From a checkpoint of a small contrastive audio-text model: 76.7 epochs.
Rows from block 4 of the audio encoder of a small contrastive audio-text model, named by matrix and row number. Rows with one number belong to one channel. Each number is 500 + 25 x the weight over its row's rms, rounded and kept within 0 to 999. All counts start at 0. Numbers have three digits each.
After each channel's rows are labels from the 100 clips, of 14848, where the channel reaches its highest value: "top examples" is what is common among them. Only what is clearly more common there than usual is listed. The data: two synthetic voices taking turns or overlapping, over music, noise or silence.
# convs1: first pointwise conv (encoder.blocks.4.convs.1.weight, 112x112x1), inputs 56-111
# convs3: second pointwise conv (encoder.blocks.4.convs.3.weight, 112x112x1, transposed), outputs 56-111

convs1.3:476536508513487564473492494472502502490508528440477504490560529554527455506470491509506488517517498483486528493490479526528487418502467531462486500509497514492465498508
convs3.3:562531500509512490481470540476516496521496472454504490509479481520469472494495487533538515499434479491478504496454482501497517503444522534524512497544510452485485471501
top examples: child-like voice; background: none; first voice: child-like voice; second voice: child-like voice

convs1.100:486501441464468557511509506534483515491506532513504570489468482527503469503485508524513552483495499544490505505502483519537498533464481484477500534536484499513485486472
convs3.100:528497506502562472510493535458503544488486463492515444516511499468436470511526517477479537537489503503500460495493531490512490462505502525528512508504489484541502495463
top examples: background: none; second voice: none

convs1.26:539488537514420461507489498499507521461488517541511527511484545480516537505507495427494456470497508505501523503496494535516507491529492487548480488500496474494512540507
convs3.26:505512471539529471472520537452541554518519541516496518534469514502492528495486550455454517494534508513486482517520495457513504505499520489491507499491468510558495530488
top examples: background: none

convs1.103:494478499506510516478488516488500483487523496511464469509480472500480542515515535499493522529489460508453490486474540547532533482504498533495501515510491487518494453543
convs3.103:530503465503497487502452525492522522510507482549512502508504519560541506552504481533490547552512494475500489505482527473483510485485453495516464520507479503497483501557
top examples: background: none

convs1.11:491494440499477471443493447500495476501463464520480510488471491518515498483519496521496513537487445523549521517522535513478494497510498470501517459494505461513502506514
convs3.11:509494523464476498491462471480504458501509511515465457505456516537500514476546503549469492521495473511486490510535542534474518506498468507512506557523482491523523524483
top examples: child-like voice; background: none; first voice: child-like voice

convs1.21:511506525503500507525489452497513503552474518493501489503500463484512507512472511500558512530504546492479482512504474516460549500477516527461545480479525506509519514507
convs3.21:548532516496485463506520495531481501512533498517518472451496502499545464515508474487486489529471469535512500530508481512535534507486539525524481480469489493543501493468
top examples: child-like voice; first voice: child-like voice

convs1.18:478524458499478503511494493463487493456507527475512528538497524500520516522522477510494494492505521530509526497510506553534520506480476510500496470483462497500475469467
convs3.18:472476488484488458496460459493486474601487504478495505497508506471509492493433471502464486483498525500550494511494523474491546488503470537521469525529541475495538534518
top examples: background: none

convs1.99:550499532487498509517497549516477492474533514502492487506505514494435482468536503487519491488515491530533502498522507492520446515520482510514476457473508489493489497488
convs3.99:506517482492527500457466481488470491513512525483457469484475471472470501494475477534478530505514520485452515506542519452517504462472479528532535484471513567523458506518
top examples: background: none

convs1.106:511468506478534487510480476494474499508470564481498501504472507473515518478507482542513485495440471516480481509558547521505498514459526537514486508463462536500496458487
convs3.106:547494486475524472511511491555504464490535430495454482512513498582493490460513472509502496489466507488511505552518469515473504530465530542464487523474487491495483487456
top examples: background: none

convs1.9:481468488492518531499503529502466462471478462519464516486512501494441484526503496521492526530443514471466503508491507524528520528496464465488473489493506486506498435523
convs3.9:530511505471513506487504537531499417501467490505506494544513492519521483518513481482496518510443506509506470540498551505532501487458499520507499504520502454489502448475
top examples: background: none; second voice: none

convs1.2:460513529500480445519494555467475504526509514538493455507486503498473496485498462493465497539526507503470467501494505425465527493501496477529513507489496507498518494458
convs3.2:442509501529501486548517497475524521483465508499514464512534491489494509515509521472478502513475528472529498529486499646551509510502469491493501491509488535486484496536
top examples: child-like voice; first voice: child-like voice

convs1.37:447447480487515517536479501497512493475514483535522497488518528474532517498527488551508489463525490461523468490499478512503505514476499488523495522503516503493458497534
convs3.37:487536494538503504489536509500509517482477495488491493485445500519531497480542465531462545472512509491515507515495534478490515538514468470479459497521479506493498477502
top examples: child-like voice; background: none; second voice: child-like voice

convs1.97:540495477503503522533518519502482490499484501495523517493484483523493514483531518479531493529528494479503485544517532445552507456481512523487513482544552514515491508497
convs3.97:490495473522482489543495544554492487525506504490511473490518519445539512476497408508529500490496522512529494573471513546489548451528486467497561503519500495502495507519
top examples: background: none

convs1.39:494471504533520533472499563543468513459520502526499487495519485469427545508490518495444505487503530500520524512507499509495485478554491538525532503516552528521513469483
convs3.39:531506516528467498503507546467510508510471488459476504526467483530468548474473489439459515510482551485487506475484549505479494527452492496467489490479503507442460491507
top examples: background: none

convs1.7:532535529481471526474518474480510463492540494531501472490480540513539457517546485502468454498534509498470502507511492504545494508565487518525446504520465501487461509468
convs3.7:475481505507529491511529487493498505558499508528482477512511538562520524545547447448473517474460505483469474491460490473475526510482533503496445488559492456521540522501
top examples: background: none

convs1.111:453501467475522495479485493469536484537530571480510513528492485501494547476499536502507500481528520476474473488486504563513492454488545508478494488495466483532480508545
convs3.111:533517492546467497484471490522480490477488463508470468533491485445478555494529507539507513528499532490478501486462513495531478543503495539484507512557463524499487457485
top examples: background: none; text has "flower"